Rows from block 3 of a small sound classifier, named by matrix and row number. Each number is 128 + 32 x the weight over its row's rms, rounded and kept within 0 to 255. All counts start at 0. Numbers have three digits each. After the name is the row's rms in percent of the matrix's.
After each channel's rows are labels from the 100 clips, of 14976, where the channel reaches its highest value: "loudest band" is the band of the loudest frequency at the time of the peak. Only what is clearly more common there than usual is listed. The data: melodies that start on their tonic, played by one synthesised instrument.
# conv: width-3 conv, stride 2 (model.blocks.3.conv.weight, 192x192x3, each kernel summed), inputs 0-47

conv.48 107:144086123069123128140111120136155106081115101122089181214116109101163124120175055142155120139126068157104207139097162129103116108173130073090140
loudest band: 1000 to 2000 Hz

conv.31 107:179173132091188146142129100084182141075134056134108153146144149177057120129146109122142134101140133108122140094174122127146177126071073130130172
loudest band: 500 to 1000 Hz

conv.90 096:138154129148112092144128127077137116170090081134129241180187077111142121081133154139093120085162115165163107156073109119126101222141086191139069
loudest band: 250 to 500 Hz

conv.33 107:146146116132107137176133143122148135155123140093213131166094074113183097121064146177145113155094150126076108186128079115071135112156129080136107
loudest band: 500 to 1000 Hz

conv.112 105:158081139131139110072107153123140072121162117110196147121154112062076144138177120188172100104131158165154147114169111147138142079154147146149148
loudest band: 250 to 500 Hz

conv.179 091:118059124125130129143128181155150131101135114139130148097218113112159135155079183131162185205135111091132133083151107118103119074135061121117170
loudest band: 500 to 1000 Hz

conv.47 113:159069094132170129153194120133150108074073135177122151141143131062122165127162158115108092139205085147055190185090168136130127145080122157100124
loudest band: 500 to 1000 Hz

conv.146 085:155156162094088171103115132141115151125098069154108084146134121082071169129142131163133147099149121133126098175211115109107147121103167115167175
loudest band: 1000 to 2000 Hz

conv.98 098:103139071088173120124147079147141093168122129123140034152189104114088110127117186133112077109138146113127094106103116149135130108132141128101138
loudest band: 500 to 1000 Hz

conv.84 116:105108120126111167113142141104208157161113113162184096184085106122157112149127131138121087147071092105146153132134172102075091184080132067104133
loudest band: 500 to 1000 Hz

conv.116 123:186151101134121119161180151162173126155174142172129127124152085129095119139130136120117154118095133136127116153105181142120132161121129164080204
loudest band: 2000 to 4000 Hz

conv.165 110:128122121157184118106173112087139072189186117181090146154126122106095106085177129125103092053111088075181110086080138173149127161134119137194083
loudest band: 500 to 1000 Hz

conv.51 062:201121138106167179130168121109083159179142139133146187151168149140149161165192187133138189218093158169146124045099088100133178060147123125137134
loudest band: 500 to 1000 Hz

conv.36 096:142054140111203160131129154109160145086102193074071114119143156052117171084147153127103170138161130147138124109164104096124140127119113151140145
loudest band: 500 to 1000 Hz

conv.106 105:093124142105075111109127173061119085128101093146130116103117108155147136125169155136130113134112117121096120213029138077180161145165055088101158
loudest band: 1000 to 2000 Hz

conv.59 117:181080157110194173156128143067162115138175157130156146082139097126103148126150085161067110078103142092066106191102100138138093112126147062110191
loudest band: 500 to 1000 Hz

conv.32 086:141147214152116156201130104139081155177149160114128169150132146148122175124149143122138087104132128175139123232097110088129103121143128157096093
loudest band: 1000 to 2000 Hz

conv.148 096:085125157100120138146126183097207124081094145093147082152094140101103152115120069125166086119131110167100173125139126133129116130125119115131138
loudest band: 500 to 1000 Hz

conv.170 106:094131086135147102079078112133127138082117169055212127123121092127146147114057142118162099120124156178187121099129119126153124155162159128138098
loudest band: 500 to 1000 Hz

conv.91 098:114149152158093132100086117167069059137080105122105121179154107138146091129152155137135083089200128158124168125156131106120085157075160106101141
loudest band: 250 to 500 Hz

conv.169 096:087116145195051110168169133154090196134136179187139180106151174091122117145124130120098112170065142160110127160120099162140110116121144159106090
loudest band: 1000 to 2000 Hz

conv.125 115:132110090172111116166115152099119106130174161144076142109137166068166141144075094106107135153128148161111117065162134143124134107121111107122117
loudest band: 2000 to 4000 Hz

conv.65 105:128151119112163070102111080113169114134130096103183124132113121154169133120116129129143087180116162155151123123168125156123133146103132081158084
loudest band: 500 to 1000 Hz

conv.168 107:199123157076147145137079123094056149168120114095182113114094152138212189165150080136107133161160115097143084119173116185201155130176134101156075
loudest band: 250 to 500 Hz

conv.113 096:103081162098140161117153115173134113126083119094122082118102125145161162150107119131117097121086107141089125199154097071133108112189125105122176
loudest band: 500 to 1000 Hz

conv.4 074:135131061076140111110125126161138126126117043138126139146096142164107123102126105138101068135100076130162111152125145093138162110119119165071108
loudest band: 500 to 1000 Hz

conv.81 107:196149067121110133212150079102096061139142105091131124129114104116095128134181108117095129168184109110131101115179112114107135134175076111124152
loudest band: 250 to 500 Hz

conv.185 106:150221147135178200075135095126093132174099102136134167148120115148124161099144106093085153106130116175153191163195084145131151130136139149115061
loudest band: 500 to 1000 Hz; 2000 to 4000 Hz

conv.6 114:133180186136037143169149100132115115177198147166135129142153150098109173181115152129121115169167151149146141172153187150097141116127094204124171
loudest band: 2000 to 4000 Hz

conv.143 099:066150178091068156167101166178127113131124152123147080094167132111115158130129124148151167079160126140094114175120156155127110089166109126096121
loudest band: 1000 to 2000 Hz

conv.129 110:160135108092162120083112153137083158141140113160168189102078118159114137167194205115163061152098161072153096148067150168159123103041145136147130
loudest band: 1000 to 2000 Hz

conv.12 103:136170084125107155148135150114132147125079094088150146131111143132167155122149101088156114052195138093157146065183080140192119141177171104153102
loudest band: 250 to 500 Hz

conv.57 103:110122140146137112138100098102098185157218096088124233105075135149109153100091119123153152155111089123155112158102082120141166165093139110128134
loudest band: 1000 to 2000 Hz

conv.86 114:117133156113101110115161123152146143108113145115170175104201140119143134113085132104103159124051157137121173102178166161129068111161120187093168
loudest band: 500 to 1000 Hz

conv.120 104:097082174187124106152131152141181090158134138103083135156150158146111114171117137144149111104127116037136158128109081094109108139127147112118091
loudest band: 500 to 1000 Hz

conv.107 118:139107104101125089093119149149124096160121117086165128203071081154162090106097151168108129132103107196079166102108101092136096151153154122075087
loudest band: 250 to 500 Hz

conv.82 108:121108095145113110114140097118195108140087144209097117165117134175053134156160137146121101133101121094137126108148164134130094090126059106159102
loudest band: 500 to 1000 Hz

conv.9 103:122134098184169127158172095095212173086067181155076129130112109161164091117128167099123190123142172122085156145105107126122103186188148055110073
loudest band: 500 to 1000 Hz

conv.118 061:151139184168135108147139193128091111166142090157152102103126105098137166091141159166142144087119183133151112148139082145109170115122112124086089
loudest band: 500 to 1000 Hz